Rows from block 3 of the denoiser, named by matrix and row number. Each number is 500 + 40 x the weight over its row's rms, rounded and kept within 0 to 999. All counts start at 0. Numbers have three digits each. After the name is the row's rms in percent of the matrix's.
# v: cross-attention value (model.blocks.3.cross_attn.v.weight, 160x192), inputs 0-191
v.4 103:436547531502405540543454521480509512501423553543443488544526478544462469533502499577495499464541454481465541452555535436474534485453443489538516472534486438433427558460535538488450470490523468468470519533455443517472485508486475558482450447506506542484524440540548445482500446494507500488500443489506439435493459548547477472496430469500543484523517565514457505516503509508542501462507469454603524523441529503481498443460487510509432527477507430537466490419527453480462457487568499534519467546546434499442474483471451527484514495510567531430528473464429425440543560575468451417
v.5 090:441470468500520538484529508480524528564525481499499448464454558470461508513483476486540494516554559467433420470569519456443589442557537542447500512480492443514564473494476536565529549501544448501494432470420492452520561531524469553524571429466575434480465530496580574545484500461516497545479446566529562542509444479475472529544437561482497427519486441559514535490551464459562491532498549544495473546461478442472489489503557565474493471471425521447508447484519543510525522528454542486423530565549561530532491449490503501491517512448498531491543494541568492514465514524481539471
v.6 107:510504487490554420476463495512556521493530478489528486505541554446471493481520487438495477548554544508524486476496529521563500477464559509448485487484513483481537470421496481427541523499558521490506463456532491509438524504503486456499513533537522513453462496537517557520549470452467430432490489501515600533497523454479472530534557433555508567493523504485561512507569522499522520459516478533377579471527550515519437488549468444475528500484530566451510480469466460474473435561467545504501575533559529495493521479443562413513538522491404469498470517486541513553412366455484580553
v.7 094:488470482457558555510563562512432428566509490426546465468447506485511570543529490460518478553471552578517479532475487525533567539557498567465531520452572514566548466465479475496457559460577538521557495452500505498467477528550521459557480457522500518540453514485479463431536555474481516544474477545469487471538529497446520478548472497490521452465462554574477463497572451487538535523602463547577563571569539539510506525494491475507580527516441573476451563501495553524553484479439564492521541459566464488506482491520550529498550511487515540524480570488460503502504482439460515478
v.8 099:450467552522477568524501435508514484488423552557488462498432552463525463484525518589526504458450528488525532484520480464456443528460479509480441536464496507530453527555439509482507523473508486442538438495503518537520448521560494508533475465494477542482567537548521474544522541502559445552536485555443509450436440533470516565448473511513477431502470453423444441469521454552480500455471555509583511574478460478511544458450548506478444534459476450509548532528516542508523489486465442533491505470521507540449497446501417564493470449505600481449525579469443540519565600472535512499
v.9 104:447507555477459555449489468433505538409414505488504534480456489563515511505435533490431529438430469481479495417530460447459517496525452426549487522490504488456522465477537434514413532575470430513571568456535535467545481496485489541444506445546542515509493512508462536485537464496459572563517537483428480543496465525510452530539473505521511439493485455450528515442428487545472481417497485525505518504486474547522555560474479479531429492452532486568528457491467487471543480460470455485532497558531483473550550502507440513489426483513569507500503506466496451495589598472471442468
v.10 095:443433516512402473521540496542489450436462494524522456541450502472467512446459473505442536503470530454511510486501502541555453458498515554497504508463528506522471443465549422517498534416483522460474529457557539520453449456443382478415411499465480502546498557471483440523532482405432551542504524525486531465522514525481512519473534435490539557490433432432480490492485516467489504479500518489505478388425484418446440496506535471503496523522560485519487487402495526477552426486547454452447494414456470448483517499489524471500482530563453469474530511490494518490454457468499484466
v.11 091:552522486556465531543448473486483457444451516500457555528526448559453581454540465467521545504537507459545538531447552556498509560444460530511452514544520554481519548537524485461465534454535408489520519538534505561488547453570577493459502472446446504482489473552543539544474528546538482486512459447445567515435520534484543481540481525467495540553456558489511482563448550545492538509566481503531497546467487511445514565514472524544527527547542445556438472485533557550470497479535492475511510500462506436517558429494568513511491513449442463446534429479523580564450525412491460530
v.12 102:536442484485575502442555555472522490556551507502562547506531523457461563522483500407480515530505550478555460539461515510469549511442463595483492483559516546553589450458523455450574473490475529498484473553494444541475479562491465465561509554500526509477502464442505558434431475522467484492444546530540486531552496468488496492479585459517547469472574484471566525496530523511546555474542499493460506513504469513560536478544472493485494449598463541554429495533451452570575509484527545463517491514522569508562446525469545452507537495494426466551475499548570466483487474458485531556
v.13 088:576547510515500448527552458520520427545510482512479552472517485434471567540554422480475520493483442505472503437472492467555480451445440448485482479546442522461483555463462553440566435535460510441433450521453414457483478535450535538532476494541482485478493555557506448533490563492555524492538555538544568515457551512518552539468475531559514467549444537435500550536567495483470462468520464584548498444541523446493507524523451488542524523549473536471470461505514482489551453471429465554496559508509424522487555415484440477500493499516466427509488510493535477554481520476565469463
v.14 087:456572475541538468468495548515459554496523514481539443499445430451502560543545483513471549520525497459543514443451496523450526492435557452433471489500539481553533439531533513487526554521494395385517504485474521507553495495542585473490536522533445498529481525526438561489491569461504464457513498551526503500425526545484452491475512533543495558507515478532449461407477474462571520446473518501536567521520518491452534522567496546519482427543512546429482445562473440542536554426473481538506459521473518451492520414459489506507487550485511456439555502470558473533442496478439443493
v.15 118:543471522473485458492482499570428518502473417503448477515537464477499503434514473434482567553547538464503504514486493494492421482438457503530560440461506478501422468518484397481514489446510539539492494520466514477501527459431487433434480498500441497487464504489504488490489492491477460457469443481503535437443496565431524510487560429488526524473468495453468486499532479533435484458530417459438455484401520454509489532475471473436471495458521500539483537383525501457453479509478504496468467471453511440401473449439507506496477487521407391528458510497492525477474404412504514486
v.16 094:502486474454565451466532462521503526533602432495553449491501484512433543527573480429545475430494556534517550481472535519547523502541482547544571533482499541482479488466468510521468489419456517450519446432464516569482474525533484409518456521479435427505520559504472557524546487490514466560557532527562495557498503516545522479476547444588556491460567467464545558543462543474514504537492512570477538498459572490471523562457538488489497444448472561465519525549462522432474516504505508523483529459526502436484485570464546506510480553498465511509446455478578553554472464413473496487
v.17 102:560542547470517460569538442414448469510448490472458492465519504531480478530498470438502529504537523429447537426465525480456525485478449544497531496531464518503544523479560485434485550495450526572491536499467489516451536546499420541539523522544464483517555462572490532461555511439437545457498564526523524561509441546505552446466540543505524425454521539524523481538481497493507477505443558411445532442478506490473471547545459466533461545421563469525512451418473549505511499546563482491555491454515527428521484513559511472500550542552429478455458448558461442550570482524497499495
v.18 100:535527522542514477505511520527538532524424572544443544530488530462505521516548486490457446461463549479480557503534491520470501553521497562552450520441498517452443490553475482528475561531522517585577559561504562515575502561473512511455471535530501441529547512565501506542519473514468508511446468518472534495564453450481504452524394487509515440513553499492487504457534442484455526538451556463589539482448421548527551460485542558506513555506540476471555528441464542517491544466536462470492494548446497482483547470530485505493427497511556534441515545471428445450523620544503539555
v.19 121:484487529456441568521526526508457519503416569497430510441482476505500439454435525598451449545486423525471546443493457506512495440456498482526525464458446497509440464558555519538435513530496461554551561527507518449506470488500500521495463486511539500543519507486470533509513468508511500478504498496503427455532465518554472510516453475434477468506521525427457452529447511559507462503487564446610501541457520516500487472486500481518415467437513435504536513509524523481523539463553475467530421537514483472513538462508459533489422476537634479483520491472460471442504632532463423474
v.20 110:433555487451393481504466527452536576420493453496417433498429463549498496503473499503500511467479426484508467451552461436489435472476466447543472463433497439481505484572461469466448462506506492546507554559483535493529502472490455565484489469526517510512557484514489500551490425508485486484504501485437465473516519525492486537464495551508535452554510470480473512524507509495468540471432471448541504473441445469499492518538555474537417537493467422496554437412511525546492493427571525504497471532511544431475577546573460538496520440495528491515541535504483397447560540566459479458
v.21 089:451449473490521513562489579538539514498476493543547565485534556558546510499490524501578478505468458481496442567463528465506471540559554529491418490457522483545471484549515564572437520481550576463543470520531498427550492470465520540524472470507467487555593539466565461566523549502505561485442491529515550498520471471499438465569487542538472480450491483437521450537517522540583530447567602491481504518505514529514479544524470558535504511447495552417508461557463530491565485456447471511468471510532464493479468488486488526503552544532529562522535547542501401476494579509446501537
v.22 092:438500488555422482534442438463505549517498419577482462440489536494493473527523519480467555507441555525454486491511484480536448419463424514501477544529551533554468541501520415473481525532485450467530511446532441483458531512454520423444517564527543460569433536531463523449492480438415453509510496469534468550549447533500495571458521475548533488492444506481438515441527521536495484519517545493459465493496466447518484473441442503454404485439476517529475436473478542490529550475523547485533430548489501435456530435574465548508457462500499432534459504526547519477492513446470484440
v.23 111:436483517517419547539521476428560498433467483556430526535469465494481496534495469594453468512501440441477492481549432537501434501474409405462505502520437435522528476570556515518505486524466459538559514480470498440478472465508451524437493486505534562515560521519515488499468473469433484521518559516428437519491527465518441540530455586476492516517524458494458477500483510496508517456530528445523458459500480531460555520526487519560511542431510423475580431494467536484559480422482493533483436456492453512560492457520516482484502473465598539455495506551531443460561551527441469522
v.24 106:501474510468471507513506514511513488504456548494475485519492454523562540489490531574507414442521469507514497529552504551475503531571529560478477471531546454520560450540499537490469559525559510464546539509439506501580444523473524487554570431461560475532585432482494481542519554583455438525524471477446505471542545498530509546540519587440542487460543474483459578542449449500559513468535578527536559576502487542534492451479575457551513510569485482484485449504548469573546515468493518419473569563481482485559476458506441484500449480469537463477471509521486515527557537561470447550
v.25 088:525467475462447570511451556485469489530486574474423489538504486566442451554462502575556502524435464512541458490500458438496474417439438474463511545520472504440543490563521499535456514547472532548455536516495484500468539528539515572477468512454500461532521424552551479581454515512539463519464529513431463542501508553527501569477504456525433456442442547480449455467440461533519481513539568522558479529564445572504525483488546452555498470453495469436518461569556535498530491558515544521468466516452567521447526511480447472498431529504467536530485482522542549468569481458488469469
v.26 111:555527441536505447498477433507455484530460388515470484524474536429524496490461497439543565522474526445470492515503459538503487494507492428487549474529431445452442542433449427469525455478508430506453469511477503493480532434433526484454441466464482466555485492455453540443495441411446504525466485517491501456417454492472469537436491460492532467456483529525483527524547458498473491531523410427434507466465567479518520504441486483471517558475545525459430484452513532453489462516544551526539532505531508419481458464506486442504490448470472462488410423504515516516474455428499469425
v.27 093:441512487525464469481549506532534532518465562561516560568532502547510438453495420568475539429553459503467556526565479459490530454508407502452553462494478468457541473515513484558540537568533450456543526445453538530524515532481519467444486530478413534453434435460554475481491529471543513456482490477537429532421537474547512489517398502444482440558489486533524480486455506499459504497495447542601515479493517530439536530439534449542455492548517526516540463437492527466493491484479512551522456442521418498518483528511483547490523461503522467445566554528549532449534567541514470474
v.28 115:479442444512542499532549549586498473478529457522535481499474519512458518573538443391468564473575527579494456509502489502537468479526489515449580534558562559479494466455443476475545521469533485507507484539522525537491544552451513464558492487523488497494479525460471562489539519441458530529543467463509502490489479495527574463466603433557471578533560508557524562565545446477459546490554550515408506479474547482470499497467478457452487509476515525453519547469533489485524538527449480548454530522518493547487494508460536504511560531541411496507433526449478508475451387460501517577
v.29 097:466496511544421480538478444463498497451497545505489479548512487533478430414439471516518478431467510445478464525465492525443425529559462447477432552433449436481511451567533514530422478530454451497469515559546526508511515484524433524469541530474458488448549468456464513502554536518429454459549505449492493438434493485463462542439413483453461479536499568447493465540521462489445541470475509491471500465499443557492563541475495555488466463437507518556504466460490468541524469464542472449546454480524410450449559445528510549485478476486458498436541528451517495515519507480552447419
v.30 100:523456527532478550527500497519469485515561492421561543463547544504449472541523482538510549548519469479562528455454473536490582573549506525454422480535495453475578543475480495440481444478551547499560589467470505481531500519529486527487557501479537526408449555524568485428466504470523442475442501553467489529557500552536470450533564529545485469470468527516489496579528449519553512441574495524564560555486529494540504537497554439530539513502490560466467485546446495548494454569463491483491579489526504524537434539471488534499541487544472450555493498512474444494424488465479546587
v.31 088:521443480508472546510530481581533478489483512483505497536528503527478449566468503489410445489456531504564521464496549496537514501436554518444435524467558520561528468438437450546511554525551489437510481558555519454537538545437468532438556498514444473469543521422528562550436483524527466565465521560455518467501551505451498435512504457535456480498558568537508540491548528447553501437475565481506575535557457563538510542448538533475566524512491548504522532495502445539533435471555542542562514433453472536563475522459560501505491484446509524503460470493485529547445451460509522548
v.32 092:527493543518460573476512518448493483486491575521501516520532539506449436489505452481514523515434526538524535483505468449440468500464500599552476453427517463526493481459541505539492480483442596569540454455454496481515508496492529561570569499458580476447511467497514544532532507474518500555509526453539489519561558452543482441530496450553508531512523513523470516455521537471470516490441452545525578416610430476482456550505519495457451474506442549501511516465548438546505476430462549503471509564555574555489538555493544554498461544505509567453546500489569547551511525513528572501
v.33 112:494521431547517479467557521519464482484505440472522494515573523510466491432467427460533486547561553513520567531491533542532471527453510510470569489477506510473486550493480428466486444422546497545408496468543533562490521513473471403530489523482496463517439520525474519531517444487493491447486534470476512452519474506436487515447570516542512536454509536455555520452518529455462487530482409496404461411442562525528508481455507538415551479527493478483436508503463521451423456466482563521491495525483524449463537533480515477498532518527401497531491501468546612539503425421524465550
v.34 093:555538496479551554483568432546520513453536498478521434546453462460444480503477429529480511535507543462457502529434504534522480459439483486489572452545460491478528479557526496508547487507447521484468534459510513541541469437505471477564460495566523524501482558462528542499444433493535560437521562504494490488548461474523542446550559562456464446468554537539513468485536461473418538513476473470377538439536456509456498551456434452539521570461498451459487434451493491523456431446516523506557438517546577524417499551485533482510479435485505503535523455485470532467474488441507472542
v.35 104:500466518547511514445580468582490498527503442466444481531532528483554525467540439398554504509529523522545487525496508483484461544457537469451538494509471450478441483471541435519557446437463515519426475509459471546484485452534475496448449468485452435495463520511472473461460499414490471535544474546498526482502466562504464496512538445539529449460519455478486523462515519460476488492459379432430532419524501524556489451456483503531567513494476495483451487437519499518424434531477507509460536494437524505511511553452505432502472544452448425459446492496535544515498377419522475531
v.36 090:546468567459481453562448523441489455523498445530522534452454498450452442494484536525516528572430499483549458539475476522475502475523498479550493444432558561566463425556485508461544505505561531561482551501477471537545471534506551550476503461501555547437496525441519444457537434558421433465527515566543531492575457429471560534530530494445491484488454491448489536519439521499527472516532552478559474535539441506441454452530473567542500473493475548533520488532472448550473562477552485490498508470551464478474458496528512445492547551571557481470546451479506473536480485580460542537
v.37 088:525536516502433505431533537469517469434533505518458506438538465495557500549569523530547459528525472460461550475461552460477424448514462490478478434503444515469445538511552437455444468503536541523474529521556422487484465510447510415458504463456478476498483548478560513442517415558490507448565533523521500415493436535532475463487538496532538535550450483525558566572440452445499446554503497462505522527549508525523466557511488467467512524487465435473504463486450472457445463492540539471555451530559441540430547471433517538499547482490540514540468462465437523541485501554531539576
v.38 108:564493471517559447473467502497453493559590420458510538570460575452481532578508520404471470521548551537558477537521492506506542480513487548508485496523512486467546548492529483457542553478478551495527513532516455524534483531476550441522468548474541499513457466474538499466481530440500466508451468466516554501491500465526540463481639490480472505466548530496553475504487482496519467441495564511414548460481514499548499497536485444482491469551526585467435492505542515464541545521524551556507502486541493475538464548510536464515538558526365438538443469522535497552452373462494513504
v.39 088:519461455560451519485446501552508539551543490495510503521540501492431506490448471487496545432581558458534497499476457472528484526500498500541488493502526474507477465554533511535548451418460503543433463438459417546536472499507556453469541476502494420488535492539483485468482540471549530451481563470554545553441549521491559568525535473528478526464583536506484531556551537423456561460565490553489457561473455454533503424480459554516543533506506521482514556502507490525504446582497561477503432450453544541428542476493557504506550466440474442489574536502482497454522399441503513526
v.40 122:512518439471546418473478537565517502541531447451512538518481503532462472530562544420548511494517480512570541537502547456560560531533510559450482522556501527469479529439505544446480483504473473505487511511523537574498477545474564413512531549535482474522475496516480473444504463484533475457497552484573548523466573530469482504544603454554492498456482501561557500486485472534548512519534456524446494417526493526491533542453498528414547480539466560490447542533466536456544468508454564499477539448461551495520521527470571486511588529490447447481448431511557542545496407421531535524
v.41 110:483498554540485504466471552411497499523485564445553470487493559468537506568460490616499425447438490508473518500512517507512529432509516517473426467484549470503509544527549565558512493520502458464494528507486482414539476472546568557540555452520485519506537515497519547556455531566452529519528538481444483527543466523480523481487453519532508506540461506558468567563467439488500554445510504567529534533527491469555560479469509491558530514494484478515553444490524440569565501535518543456502492508477461568581506520516473474507472499481563528540547580467550471511571627583551527498
v.42 112:467483463473497490458448539432488511523493565456537477549470558524578534582553472578484433488474526522478535484564537522497533511503438572458464510499514523492553488480491515564505531533507564465586501497446529467551460507521524589464507525526562537424577504527569476520530480512483476473496464470524471504560508486463521441522473514456492453459448493465493493477511466563502561447474524508604558529565457520537461541552531502561452437510467516541537510553462473559572485460474482504441527472534491535561490478556484524508515435469527498516509529541543466534526604612472501455
v.43 122:501514454481572480507470471555553439545526453439500475503548436455451556509501491395548506461563475561515494552530533491471557577440489495524552533505492500476479479438505510459561515430496464529473431527488535566505495474503503457517419511530447438536464565467511482510509507494531526497497475491523498541439487525452508516466581505494486518478526529556485520468537543448473531507544418497389493485515575519490488531470435491471525472533534486513418537505540539475457525490458478532474503509534508449494442517458489507498568555440411483558454426499467545485514380399482477462
v.44 119:487519558502447551475464579442515540464448597498524518453481564477554461568470567510500446548488467549467490486485464514489499514521496518461508555459512474499585532529495530542489521596506534553597495462473510457554532482541512545564505465521571575498532520502543493494478540570515540512476442528466501515530462481534466529523435524475462531510514538516508485526443527527505565465527601503543484537488479490547533482488561476567471486545503471502567495545462513527539501550478442471496541567549534543597536518525540540513512532579554545550500508532531429468494580589456484556
v.45 087:449553532547466453542528514472536497483516532431502483472506509496467434524425524492539505455445535425511539517456481477504538520472533459528443506513519496471463519542539537532542429491448577445475539529479447448456492502433467451454474495435458531506450532527475433448524522463480519546451555437428520489545487431502471564430439464468516542545469463492534534509532549508438536449441483499491428485476444515463434536554557527434525449458466431528455503538471532513482431441548510480432488435560481531474464501569483536488419466481512448488566475442441521456513549487518502528
v.46 104:424525516505430462449520465534447486428429503541503524525477458509552505466439478486514445410546539447438549495545465469507404468489496392562455464494497453439482526457508428471540488513541410436466490518490494483442509475480492478466512434448525554484530487491466453521544515542451524464532501451491487427423451453522509549472483549495492523560470539467475419499511510484535529512518493435538484487464551467547523441527456514486494569465496494529539519512454503483452448454477477462492437511468432519491548405455438477509524523517562508487426496549496475517459558525508463420
v.47 117:526455469483473484530517408508507458506459381527463474478475495463504524478527492442463515480537515462559506526510529536470439514409515438479569497506521533449508483506452421440470504471499484446474457495464545510498464458472492475440435499532452473496460474533500539480543444418443496448508469464466546504521507471435527460474498444539436524459517521511470513467490526480525502521532440425415510430427545514506492525452472483473542459512502559465447514468470476508430454481530494554445443529475450416451486512475493493491548530454396496532428486511484538520543370418490454502
v.48 101:538553495471558446559453541503511425555510408483535430442543537491468546501523532460475572493505460511530495481470470551501447541504540565467553534466502546530525524458466531434472546481525473474489474457456558525502514522547532431521462482490539499546508468495428534472522438467472567547455550489532478486525552465474517476474534455522527547548515547514530436475476526493499497459512440537432516478474544496454445528527441456420564498505507536489504498476465537516491480484489490502458469505486532434438495571512555529505578552447473437487510531544461572534464344406486464502
v.49 090:454449452559477548467473549515512498533503454506486525575518516561435490536512509453560518552456550471478445489519555505507517520441511536458450472489530581520463465553487480557551543453578492442507520465541512500527499515483600514527524469533439461476521464484542574491467474520456427516465436472525488575535496535467497475543594499570445564547571557531471527523543500530569570542500522471538517540499475453473471441573461500532475475531440461490520545561540443571504493505430453433540526480529445508551460489456553523493496537436474484502536474451582551481488497485499530466
v.50 087:510473434532451441551495461497504565465488466486478544492519493525454538531553542519524499581546531477493580478434481493541449507522472447539479478584545517470445505544569545521460519516417538565505526504573454499427476433469488421469454568474484528480517489504533442517511403490503564499542566518504560450542470523493574526462550467529505446469482523432480525538492530535450532518544444477484445509491479450548473480475526459507485430489462490477473529511432542421528493578493442476456484469493539437418500512530528429491447480476496528514471530558515437474451417531504490546
v.51 099:533466536502517483441471529508491494516469534518454522517462504500498533598506495524490425555471504443462515457499560551476542551537427509461478567429472467560564454470450539535511560559475569477599504473524448529465549452447507478521578522528457494502482521526517514557497558506513429466525508506438533547472533487493513465520528486456516438447482531539542473550530500521576548472510556513526509555566508483561500537555573509579550489494537543460470517568557469444587483504535545515452523509478490560611537548459507513495459476484502506493479530520472419517489558569572489520
v.52 089:455524505541519521451434462492499566474460502470533499477452487469455447535508571542558541464475452448526542454455427552534444446551539428505517487539451569476518474487500530506564434494455433492437500539465470459495556538443485460463502565502504482495447507498492512555548532537475515478555497470447478478435561509489481562531528538481448538540498475506472450580541495430458520477483517531490417530503442564519462530519520510471554491503544480517545447573494447542517439556458529458527466460452462539419489426500519492492509509551465530511501524441434450414543452573430516495
v.53 113:561498525539419467445470435539487419463455466538498520476476533475433484420456422475471522488533491534539484521439433524489522551461450430497517525473496464467407465489508513495492488396537459496431474475540523501471511451424456470433481513542478489568443487443502538431464470451460460501495491465467542454494465469464518528496534481536489519503532508484471465519541485498472458507503399487458468416436491457507507507455403496512462528511495521519489482451507507443448437547507496480504479490508454484411460426415521429492481540500430466480485465497492591450520452425532511484
v.54 098:502502425477594432553541461516518454475546469519530522500500441437486490470441444519519456492489540501562526483433549426511470526449546428473530501462552517455477537539486574477475451497477436471454421521531512525432519535537495415453515484556434419505451459483439486482501479529560430478442533514536484513425497490465475495545475472457544485470451540541518487427515496414432450505466444563474529524482572453550512466495514462518472513517548529549538474510502447470424501521499521537472475510525510481521472427489514544516577463478454470488477450465450575534433450502529506526
v.55 094:503467524491544437456530555537440467458523557443484472528472462508481515460538562466551456430524488472452536498555512449495464534471556515542468482497559478526547437469452515542510524540437422489528427556533491450472463560508557562560551530484456460489512419429510520439457484506453425460453438565518484518471513468507568487539522527465443547522516482461456537481548504552564545477483562478530437464496531469498550547496486554446475485545527522449464493529481527481467469467476444445549564510429523495478530541507557550504466455561522456468455527443491424557509455459463456514
v.56 086:502591495454487571508538456514544512544463484494518485556516551503500495510472483557503452539459559442492563514518499465427532511538465497541531474486431535484507450451544466501540557445463576504541574488488467450423466473496569564577570519433436486477501522457447500462465561517469511493554454448465539500484560484552515465512546535567441439558508487525549554476488452521530486548445502496462483466496444495494494452539565466535475500538573500457516491455536456515541491523524443523476535552503500533504496445582465554491480510592463553507526536563559470557588474472493549520
v.57 120:454541537461518559481529569499476578472515560526488543483513461557512447498442566524498443466527505481501510483522568460500555482574505504544498520464486538467543482552466517494467561504464561469514541481458513437535485476516579555570541453473470491496545503506492510538512527527488539528508552516496483512567534527568508489532464565506459509484540563546508551521479493537497534457462573544589544553612468484446474508567572557505475526529495501527579493579542501529581552540500493527507500488494535531581509473518499531509539560524567532475577512565480432471535608532495559484
v.58 092:446513476508501523455523562477494558565512541542541531459557474570545467494484506527467525508513550561549506486568482545531577526553498524520533556430496568522511544512565539440551492589538543562474515544416515444545447454507555547493460549485547514439563443536508550467541476549470506496497556507460513468512446538504468453507495479450458545536529519525483507575439543555543500540475579506515502481542555506462508505447519446451492487452451572551462505526506551467513541439470484434453452531446484521546459528489468509488422463520547439449486485493500484491428511594502465503
v.59 086:469453548551495421490442543491508442476523533503523507462574540548491451579570466550456477497526512519497475535537531517533545530457513501480494492584556461493436537432457586546444476527479465574503487432567422547492476511441518542561482464560509477539538542524568434524471524493477432486451511471537475413491477522496569533533538405562503580445512559549489540502452529479526552484561521521483419507488507461477556507467463434487479485479545489545422518530538509513513511473426497457483521498500535469529436512479488521493454519526530509564543505492434466501451477450522457519
v.60 097:510468420472530417551569480580503487470474430479506540521491473482477493531568451377484546556506509476563516507523467469519455519509580519544504501480503463561525455464433486517511502473534546467462439516529517504482471487461448441570530550479549530483419519428484467422485553526521498448454527456531511494497549449514500497491525472480528483504506453572536522456538513453537452517478453525475543428529579440511512502466526560462572507532552556512486489474521489467512532500466514571538538501535502516476416559533550424515541540495426500535513433502479549567472417454480477551
v.61 096:487553498555398469468444467455476567476445444555485451515533506478542507497555479463496541502459478476450526452521512523533509526443441493474455436526480505439519509475504500534427542504443472511545473559507455538519483540445445566436462472535507527540573511545529501543480429537466577530562472531505446535501429522552511565463457497446457509453538455530455540559516563540490479543526502441559469469417521547480511453468562549545424460520534441512478451517463530545503503569489476469523459464457536485483532519489476560488520495545565438510518510470554522499563491483549421444
v.62 090:538456503540562543535503436434565525534501512451486520567534464475534570404452437479490476519532446500492482442530527560512529445498522417507498471549551503446516443425503483480486508550428512429501452535524547531501522488429503494493449446532473496456545555556545501509474446532450554467497520440521485542534497535435493498507532518483431452462438510535509459475502472455519515504502429518459575458495564496534472475461553525470504557490464485531441491471448454485467529517520563462456518553510497559542492450482554435514576497482554558440512520434537566491436435452484462446
v.63 129:531533533504483506535514513428486514508495537489471483512448492533536469592480534540533443507448507496463452548495520487493563488544442533549486482514495481506559534553488522500467492508526529534528553538499528461558542553488513566527587434467542568412585483538512472568535547509497479546495494541438432585557493460537509483557427560521481443493473560546473552516475533534553517502476566561527512520528431565527507490550550547567478530472531510507585446555464481539526495475543522449532552528528547517571481517561508570504489472549541520538545539491468440531494577583541500519
v.64 106:555452476516534504531467491496398511535538596492489468472469488502452536572468536534506487451442483544483505477487506491490536536535430598466503517461512545540570467551425575473549521479464562549578508461492448450567514514455498574484488528513536444507515481436555512519494493567489481469504521506453539488562499487467462526515433458535462518478485456543525521530442472574531461491499621557499448595558460478511442526544484460493499455491455528442508494539540447545539471532444541512517502548462450490582533537478546478502509500489517544518479534568471495441457518503480546567
v.65 091:547438449548479475488506502539547499523529525486549461508527440471416446481472548474451538569523490553505555475551492499525474461431546484489513564519557584519546482483486494485494460544495511479490548475461524576525538534439484514498529537532520422455508448527539435442481465466489469545467507461535584463546506492492556468559518516552495577522484435494450519463549510530468523556553513476423513463469520503545431444505483492469480554470555553449442557555454493512478516494448498444539489478541559521563518512518469463501472539494427542477500515457577525455505406403568555532
v.66 097:502474477519588500476475525494469476519456612486456573548544468565530442509528449515537478420545483493471473452464499494468560473481563522469510509514496549452472539470475481516457460476467410461453523535550533475470443553546541486508557456563468474453541457437464501445488490516547527492480501531521494510548538531481444457507402569457570508516495520480554442472553538419471449528536534593553494549506554438493488524482431467456516571485500475536539516526542472516484476514474459457518469472468430555497504528479434466503521499540591551449502524563481523454421515489523522464
v.67 110:519498492534493488482535437531559459460501451495529446477563523531428499516463466407544578546547488530545505503540514487487527468513506577443540547534575480481491561532453447458502492454464532482514484468473574523446493524462528468460416517481526476586494570529452545526528491468524548457532560493508557495490468538500521490481623473571451480545498531471551444500523538437490496496517443454452480418491499443462457456531510513432518532523500495483448549542507531493506529512473497571546452478462529468471517537505576526500478523464475495505474421462545515561512372448495572517
v.68 110:529547476498472577506503507459477532475497566498515537502504560516474464561462473614479533452446508503500505473538489466450462456503468545523441459460496459519548503530548545559464493584553529473473555501507447518502465512547546561534479536483501540488534507459518484520442534515477486558450455508545530465545495457477515447459458547507551545495459522462533451556477529482550457503482624571551442611539468515539508526553565465568511514499511521460557519478492458564471545537449457452534460484492439516547543480499460553503498507549588475517545562507511457508507612564519504518
v.69 106:463444481444438557496501495477439484427485527505493552441453533498534496529514515612500488493439449455486489518459477453537535448548429541538483463467495533491555555487478477467439528548436566480475547477457522428474506447478486572547497449529467586445473475550538503577444465550482489487513476474528421484531530547539515470522448475509563486523525463477537496436447464471465554527510566535582519458502525466446480452542546501538484537493488518535479485441517513541582500483530498459531504470554553465542567505576456574494473547513512482508545495510530504541499530621505514548
v.70 109:493463448474512486494519505597456512511576443486487461504568510450446521492463527428551585519512488508532517500501568533574498498468488542561562503571488482488520471499511478470509511445572457543402473553494470484519538541482476427507466579555531428500411496450502494523516517463496519442527490478522524521454495546490475469444583412569508518504501523464472475468463568485476474520497437502400525542470550476480464492540478482484516566466507523512425474529489523519499497535460470500519485502551509431461451531446524441511506528425410516501429475495536546515445395462543512532
v.71 100:484527541514444572505549460487499558511412504521428542504514480463539486533464455512533510454517498495481476443538487508528501492487429433508528503534520478501466565476489447495472456568451514534467511488563546423473524449561516564493478477460560485512552444530477440509483542485499522479551529518478409440473461542513462466462474487534548423557489522476466452548511468581495462558524479462552559543562439541538566447489529480526470502463464486556465505478490547436436481439571460516448478528491498471533483458520522505489429479532571552425476561560431517555512610517505506513
v.72 096:551499520529500579493509462474558476476530484447538485569525479565471538553482525561460519546522522498485424460446458518437544548538521531545412496475530481552456549519538499566530509561466498547477532462422526503477540480547572532473529427454544493448506513446534502466450549515566452454460498570448437531543542544483546483446481573511441425526494502548521540512445527475563532505511484530471528540501482448512536454551523502557532442543554480554487477493454457545550498536432442435491572540467507550549580549522431504482507483447518517463511520446463501528530556515500501498
v.73 091:455470533548459480479499440490445505488490514485530451456461559537566471560493492613476489575509468558549499510505450470459472438474516461485516532449462469552435510544531489567428459564508577493537501516523447537567521549559446493509454477444459564517585453557519532579438527502502542473508525471535454519482463542516499537500400573520492521472454456449530462505520459470454516497515582478568478493556461498460541522452500525549476470481532511490530471454531496486506450432520464563486465458522458485521474553489538519491528496546552448544553573536431484502485542587509500510
v.74 089:493437477557441524461487516494466453468502517519463472541497581517550475460432420517510549406553559488537563534436513482472443476491432492476460458454537538552533479483454499545527436485546422539435507536508527548486522461543555412510476565574547510565459486580545503551539549548537525457449527537448467512497488561451551559513511533442446547496466493471538478508522479564515454472516536495575467558439461464480503498475521476508514549537544482490437500477516478470495437485432507489500453479474464454437448484514455517510538436436510462463450510437441534511537514483524506483
v.75 111:532541544495426588548532501458470491471413547474463500445463527511515419502462536532533430499486435505513519493516511516445477467560475418508436447476426486455501530474557497474515484570434428466569469510444476469490479447526471584498574493484529576490527516479479487550551537469490533564534517510512495476478506469508499542467450544512439400525441537450531510511501445483450479497461496497493510468515430512442486518483492534496491508495476507543543517533487439494490546407514493520446530497546506510561509471543429567483446445479567548530494507514454495456579521582481509394